Rows from block 7, named by matrix and row number. Each number is 128 + 32 x the weight over its row's rms, rounded and kept within 0 to 255. All counts start at 0. Numbers have three digits each. After the name is the row's rms in percent of the matrix's.
# f: depthwise 7x7 conv (model.blocks.7.mixer.f.weight, 128x1x7x7, trained with AdamW), a 7x7 kernel
f.0 112:100139128101142105128157138154088110156124115101119033077150107120181187098166189131090157150176188164110100128125187140094114117146130130150109144
f.1 097:157096145154149106140102083085099112132103143151099153155151165112071156113206165105159132157101201197134150095165127162120169119105113082114123098
f.2 096:160148150145111121143113069083076165131144140155159072107087126089131106154204055083140143103152168087182131142082102131117133152102154094114137117
f.3 093:113109134163113134141114131089154116106133113149186191137093116086148181238194105081105103118152126113073145104159104129135110123098099129088138140
f.4 115:105103153164163085118115120127172163132141145137102212153117105158097190221171164141151126178178159150102125129163167145141131111145144158116143110
f.5 063:075128109125094134118155123147146117118086068056079062168156126120097173179159100111119091161095157155107124096138137152080079120083156095132150139
f.6 091:142122154133149142066096164104153120097127171129149044160173122103152048151105158114113160122145194165099141144139168118133165113095093136184141149
f.7 096:144103154120112164101132148156136099104097094106126232149137136147085110234153155126108135122168074147080098103138099121091127164128113104158136127
f.8 135:123111148110128142116133133124161144121105095145157112128142119155096069000057101120101127101070152138107125153167155131144137105122134166155097142
f.9 104:139108132113104144135124097111129125161144116146124042074118149156172170104105097134122166179224124181156168086180145105165125116157132161144144123
f.10 094:127092151075081141168128097081125067090104135097189158138108122132081221133184132095112113153148155148135132099133174145107125131072112109114112103
f.11 087:099123147139099112102111179134093173118170106151133129084139094080060106133077055115149148172176089143124134107140091101181099126134169083155103161
f.12 090:099102156156130105116079131158136170099099097156190041109126112156132168012132112127134125116112127115086121124098069130123125133139133110088113150
f.13 096:139107124130151125072128131084093149096138104092069111064071156089160150102149100150167133147174124147122104079146181176071131146155165177141155108
f.14 109:125122098089095136134169120167073131151078108171091136123165144172150078075078144168151168127121138156158111167181192175156155119123160122143156095
f.15 105:148135092142135136142147127113126162095109093100081166071118120117078139255097101117120142148184090101134134123088111141156151107158116092124141143
f.16 083:176157155175124165139154153147107199132142178170166155154168123101105095092169063158117143081112166093108117157128097090118143102135095119110094073
f.17 094:155120159171111157149149145164169060115099159102201183129140130119145194087103197183122144141105077131096106163136156107149137152132145151114140155
f.18 093:131183112168122129109102156165096120109169107129144068079155153136145079036142111113109124149080086117179180091161149178095111122118136143145150105
f.19 105:113146102109092093170137158093127134126138171095143197129130131156127142107174143140090141065009112101097138147161066156148099128118123132134104141
f.20 096:172160097074173162151156104079048096137145129162094068104141112143145151139138124154103139082073075155122162117147104151113145159151092099095104160
f.21 097:091154128150155069145123127160176156117160094104130162138092159165157066079145129121169106160174159166076154113126116156076138158081152179097163108
f.22 096:146111120169092137131156128089168094119150131134123127153133135125108029024101054099123104151162114107158119121164085096131143146100157103107151128
f.23 103:166155103128101163143111140085097187136117154172118101097155132104158113229173095122142148084186131093157145081167152129107162108123155094165118121
f.24 117:110141110119126134146113114134137151110117152180134071148141123096159081006127135130155147187176141160142096138159219149121129144124103153116141119
f.25 096:102121157168076122162128100120144124077103099069176192172152126119131190099106112154157156130120089148088165113146093167169175147145087078152113120
f.26 091:145110088170160144114080130142182152144135106097101203164122162091121091108159149167119102068191199158147097154144107145116145112105076145124154118
f.27 082:103080119145154158110158161153146088111140111119075129172164120093116183231181134108120109124119082147110157133127175130138107079159108149157164085
f.28 096:128086111098170117137127142133109166102086121076133160155173093086068098051116164117143103123153108152106191125167174171183141143138159162107142107
f.29 110:119158125174106134143141157166115145121104148178187101117171159216162229143089107149137103119076151125127137112149075127109121142112147103095148119
f.30 102:115147135116125125090111128160082154124120144165114111131195145155144149020071191126126107096076121166133148104127082073146093154104141089134114129
f.31 100:127156085163115133147105163110135120127133109142123179088105101118168162194189126142121063137165120088125080088101070092138083147125093093140066102
f.32 095:167185116100161163155108115113084104108118137084153059134116097108102160100075086172165103174173183095174129098171107127148103143130109165149097132
f.33 103:157105152145098139130111137130107138143132166137125092115145163165130077016071189167138111119113088156136134169182110178160154173106134120135131162
f.34 113:133134154187136118152140166177119169140153115141123117144152136166133049031119158120111128066064146092138154126160127154115144121156171170154150105
f.35 077:107155096191107118118126118150187103126145105096089183165106080132066102168139098094110109168189130066161104100153113133134074159149093127123134163
f.36 117:139158115114108141124134116089097139118099119111142162154152097105093168204191134108101161190214186147084128118102140158092112108163088097141104128
f.37 097:143134119081148149094133138120093117120120166178162098168173089170198137105090186183174118178103140180161128155111093147114109092092153096126124095
f.38 117:155140115094129138120154116119113131145150134139106041142161130145171072000083136121146114161129130176147144119119117128115150120128133127160130123
f.39 084:117128151108165125127163129164132140100102096138160085138147172161170148012095108050107115130114151153137099181093112124095137129126090166164117120
f.40 098:163081135086152141143166099067131082141125145144120046093090112098102119099119075135117152073058121109154148167113120169166129137117114184114139160
f.41 105:110147149093168098148124122078144141140110156152121101130103164189155192191183197195158168098085149133158118155090097110120134170135109115128132139
f.42 091:174128148096121164136102131101070147091144129165183119156138089146167084092179113080175167175168190136173126133120165163110112118116161128086087135
f.43 096:087131124126130135105134117110116103154109099172109065123119124103166109095080156118161151130081107176135168190162206172166156151161140145188175109
f.44 090:145159183190156102135115120158198141130168137125126218141141135139144170129193104164087154103096083133142130149087101077140127150151147088146107112
f.45 112:126139137088118116138104152136149189166131138158091068087128152145164071038055101138147099135152133168163110137139183121153141145148158174122153111
f.46 111:105133122132172102151143170112140162134133127146113179160124152155102036039121133160181112083083128162174162159106115137151148159168128113160113159
f.47 106:116155119106110138140107142161133090113146121111056053113125135156128123149191113105125155165228173128167143115161180173157138162113174124116150117
f.48 104:136168175076115137163122092129092164137132143087084067161125154107180091039106114138094163165123176159118136156087109103117143129112093157166152125
f.49 095:086141074070117098121132074079149140142125120150136132125065098118129088191158077147163154145198145153162114096154169138089146152115167120175115130
f.50 124:100164120121159173107107120178089113118119140142131070070109139062070137212207144177151128083106151156120124106126108134151135098138145122123148154
f.51 113:174133137209183165150112141171192145143129160108174125091088158106159076043130140147155133124101160144143095137164143141092097155099119115137140145
f.52 089:150092129097141114134155112165147104146113082088178088152122157139094172151129146124121118156179157077133117063130091055074129154079141084081090138
f.53 111:137164122096166128114140135145053079189171171110157047066141117106117158154097167163135139144163142113129134081119114104103098091151126088116164101
f.54 112:147121141141141138119165120122116095150159147119190172130161130179117089028114105184191124106072109149191153160102094114170120119143115158122131134
f.55 106:119112161154104139113163117092131122140143127140067206147092120101139112255179123124129128129175159150077123134088120093141144138098138139126141133
f.56 098:145118147113131131118133140177080117104150166126161040161188170124188079040129187113159149130151144148114152086097135108130142100142120152119139113
f.57 101:132132112137140098125132161155094104117152121123122057080121140129188178148128178161101159190196195151117136145150145165142144154155139190108169155
f.58 110:146108100143102142107150156161114168161102120134207174136188174198130169102132184174143116099083139166140108105147112080094148163109144108095150110
f.59 091:088118071082110111124102143178110097111095133093181184138112068133044134120160171123147100103139143144152133103140080120090138084090116084120102096
f.60 082:121139071096118093166160141159158177171116129093072059085149154145119053157095095165142087138130145165094133131136114112132126103137114140189078110
f.61 101:154114153136130134143123138125125106082130102096198214154148151147146145242175103105150136088119103092172107109102121130160149143154169146122117106
f.62 113:177114141132179142089104134098124157137151185140133138153171158146179065035175130102105095107077152092163129133113094121147108164107104171124127105
f.63 093:118123174161154122095177164115169127166148093115147098158151123154170131036112182173119149139075167126092108128165187086117091140117137164147155140
f.64 100:105131146119132093129137092092122123108105140168167123137140098134163105003157173160128094074072175073143111117145097142121096091099136111139108128
f.65 105:110152135159086148154088133142110169101115126150171152117125140116148169055135119152141177089054102143101108168094046150166149173144127088140160099
f.66 111:139094095180101131122098168188168155138166123151145086070122095118150110062098090098121100147203197135154134109121158138142128099117145166155117094
f.67 117:137094159135128120129144093129186094113137124119133210190100100076084154199175080085123083126122069125106123111107086130097137136122149119096163123
f.68 116:133101114136121110131139095155097111165113151136089129143127152039018060190141126130120097097187156139126127129150092115144141122157096093110116119
f.69 088:114147164124160097072140134080106120146158087117158188128170114091106198168103081134195124097126138085195138088127113157103107105153124112169098127
f.70 081:119173157140118098100126083055175161147163189125121105167085145144177078081073141161118159077092144131119137150087169135131142149095147135161106107
f.71 100:155172203201187181108138120128168150156152171179111092159169166162141079115125097159117113152117133143139148178102115095140155155116094098116124140
f.72 112:136154139108117145142112135139165104144136156149110122145130136143078045021058128137125128149066105100109111148190189118154156128134132166145133131
f.73 108:078095117120096151085145106172087085141093155127105129111125166108111173174180155084087166150172186151084091126109179143125096127090099152094099146
f.74 087:113099086116109129102171165126116094113165105068092180077128158130162125203099121095073126168186136167116125134145096161073125078129155119104148120
f.75 093:111074138111066085128110090061076123098063139126101078153126132134137137074117151109159124070139122134169087118083068145138100132138167117142097096
f.76 096:090121148161179140111129131098148122160130109149084044173180118102127100083203119161158132160148117114080145142173187160156161129132088146105150126
f.77 103:092127088118108103114077097135129154125127098096134162163115099154167206232130179086114116182125157125121097100123126110117149118132079123148081097
f.78 100:091136166179181139081173171103091180167156135145116025095123162099152062121103168133137125129111123119099115108127132116090174109148114151116125118
f.79 097:148154128079102136171147171114102102170148169182114037158159172109134134063085098104123086109157114168101151106135092141168105164116156121128144154
f.80 096:106162133071109158133068135152091077142105143168082094146148128150161109179205155169104116156073159132137167171128165110175109122109166155141124146
f.81 085:129136114086096127122122104133151079159119092208132161179171152164140160124148216151143113073150166130161164110116167103148127126142088059121112137
f.82 109:135093131067101101137103140129116109133163159099102084117108117176109189235147143156099105166204160139097142123076131101106146105121132128102126108
f.83 097:132149112159150088161160134137171106160145168152119205190101157152118122142152181139189148105087143160180129165104128148124095120094186111155157080
f.84 100:150111118129156110130113151132168138096161171153128128095115158130059080193168145142149077047147146092099075097114165148102097146167068141129142138
f.85 097:116160088116169084161119110186135129158104188126109066174147176109103147059109137111100127147108156173121162150158085088128103157111087084092147105
f.86 098:099131104175112079123120106133184170102126148135099147133168098173112142055080182098096149152082171184100145165141093141107156097166143113108100166
f.87 105:123143132107166105137104163168112172154130140194200169135126145116178155073097168155113100092061112101114080149134113072119117119107102094119127074
f.88 108:128105159096127134136170121121167119115144124094067023071121152123142146035102109088145142177146115192136111114149143124159102132122108105135116151
f.89 097:135120166196165100142123174132151120153120123148081136184077095136115077111189141136130093045069138140157121130102107075132097109150095126091107117
f.90 105:126105113123126101159113138143077078089121098118051051103128153103089067111089099149175151093079129153157174111099128073155119102101128104147125144
f.91 100:123102141098133106120125116143124144088133103103143210104080127146168127231191111160105068121141111084119093132098092112121093179119110095152149127
f.92 099:125105137170174101148157156089124137091111083099158107128163110119091050062111068069165129135110094162153140117152157174138140109170131150173091124
f.93 063:143078162114120176082188114152069139115159078155144067176139164172176083128069146115126099146100155142169096117162125138127090148128109124166123100
f.94 110:084097114117106085132117119115137117095133103115073061093118103130060112052058083090112105143058086145111122133132151084149132146130147132095146119
f.95 088:120178081121157139101182077106123114136141169133126126176137183075154174145182103085155158121127105094152093133139090178156166113080164165116110088
f.96 106:095118165123127163113158160069078107124161110125092035108153091113104168162196134125131150169166173102124088148108149091100156125123134075113147118
f.97 099:149110132147135135130110151096101127149118141128081149079165139161143150230082065051123103114175071097090105146148161086129139116127135101103127110
f.98 109:133168105084158102152156098149118161129116130175123102108111122150111097027093151136158099101039074111163143113150098109163102114171125167119153132
f.99 092:096164106151116136156107166167167095081164114164081099177136155167169182075185181143141115125117161138104153163167158167154161139105139121172119154
f.100 103:113175103116129098155125075168199097075128119089081187118156109122090076184081118083121160117133156104154118115150147092121164115111121073152110104
f.101 086:132121085130099118142085118111083156139129140116181132211181143132100165146207144208125123094090160180125104098149137153131153112109177115146144125
f.102 087:116166119160133158132066140099109105064122136138057133132140082125161130195147138159185119190145178131152143145170185166119175138136160148116150131
f.103 091:120127147109144117155129185151189165180175138126106095148116097139114095141117064146098129084052067154118166129107077141158144131146075139121076117
f.104 109:122155162099111162125162130091069154190113124155118068075112127089169169102055179119138172152152112169172147145107150117154134107136174159109102135
f.105 108:119135126077107160126109163084035118130150096149066022083115094105100144166135103123130149147172136145120127135125121090150110125169103139159155112
f.106 112:149116129161160141107094128156183111118157152147116205112160108163120193222160139186112107160168177133094110127161111111148135123106156163139124095
f.107 109:165159121099172131135134145116114083166133069148069151074143102081154163205086148143134125154178171117106120101130088082100164135159094136140089105
f.108 086:171118143182129158116152103100094109121162120121083082138120102079117152176150066084173096139170096145086125077199174142132168158146136158142129156
f.109 091:116139147151096109109094140195114102114165099105148102184093130085064095089056116141116196082112135126073154115095145125134122172126173150115141154
f.110 108:132160127160122110092134106174106106144166081123153154138075103065157173184063075142106142123216097096149115124148165131137112129142129154156099166
f.111 090:128142151189146177111112131107142141159131105139095123133163075065140195213182118130096134141082069079108145117117165139123155127163125125089123102
f.112 100:163141096134139143152084120104108130116146102183192147104168098147171172058164113176126179107057090165130134138122089112125155170145106078135155125
f.113 080:080161161125168131159107159136122083116161154171140156093077136133191167149180203165151139120165164176086126109129141111123085160091101146145112165
f.114 076:163138142111099198097169121140151064180181168115154059082166167125117114089106153139097176119111096102080110127121147156121139122112184160142143134
f.115 129:108090161131105142103084128150185166141087135129142208192161104131135157236164155086101124155164104117140088132153116123144111119152120105143120125
f.116 097:098167122154086130118077161148112139083130157124103171163141120090105190180157170087147102099148132160132123092163189147084079084109131169107143081
f.117 113:169104086180132115142122163137124080104149113100140154076067143101097152198134091083084136094207129092161132105168169114106131140142143151151163111
f.118 077:099161099147163086089134143123074149124139095087118107106106094195207096080180119171142162110150133133148166177143108096143161088108128074137127142
f.119 106:092131126116105145125085124142134178149071126121205117163137120088187172190105116148145087107097092143092105089103104082084150149091132102083102094
f.120 083:137122100168135132159123158106196169087169121184160142196136098143119097177153140101118089121095086140147178148173199101150165124102158154108143143
f.121 100:102135124154086160133136095141101143160099148186150106194166096111106108023106140074146097125098127089160106105085120154149089115093118132080115113
f.122 102:172099153183125155134105172116156137167095125121082042126093127122121078077071158183173099141152123155083092131142153148087130109150148101136162132
f.123 104:104153171167167104109132131126177172120100088157148121146151126176195144164203190185135124136091114136109173105130078114108157108134167110176135123
f.124 102:083149128093118101128127129091116069131110145127080152166187169106119200232189073111134135118166152125142122125129120106105117156121111097102142147
f.125 113:098123150141109152092144093170117086088142120156173076123160150162152197078056089086150143117061100108095145139114071155108157150129104122114116133
f.126 083:119139103102122091126110099101120069153130119090075041086159134047093134113076114070136132132098080114164132126094098090147148122129121141143113077
f.127 098:125140151181137147126142163160162126098151134182115112175111147165161100143119150129111144157041071126144177134098065115117151159167093074084139091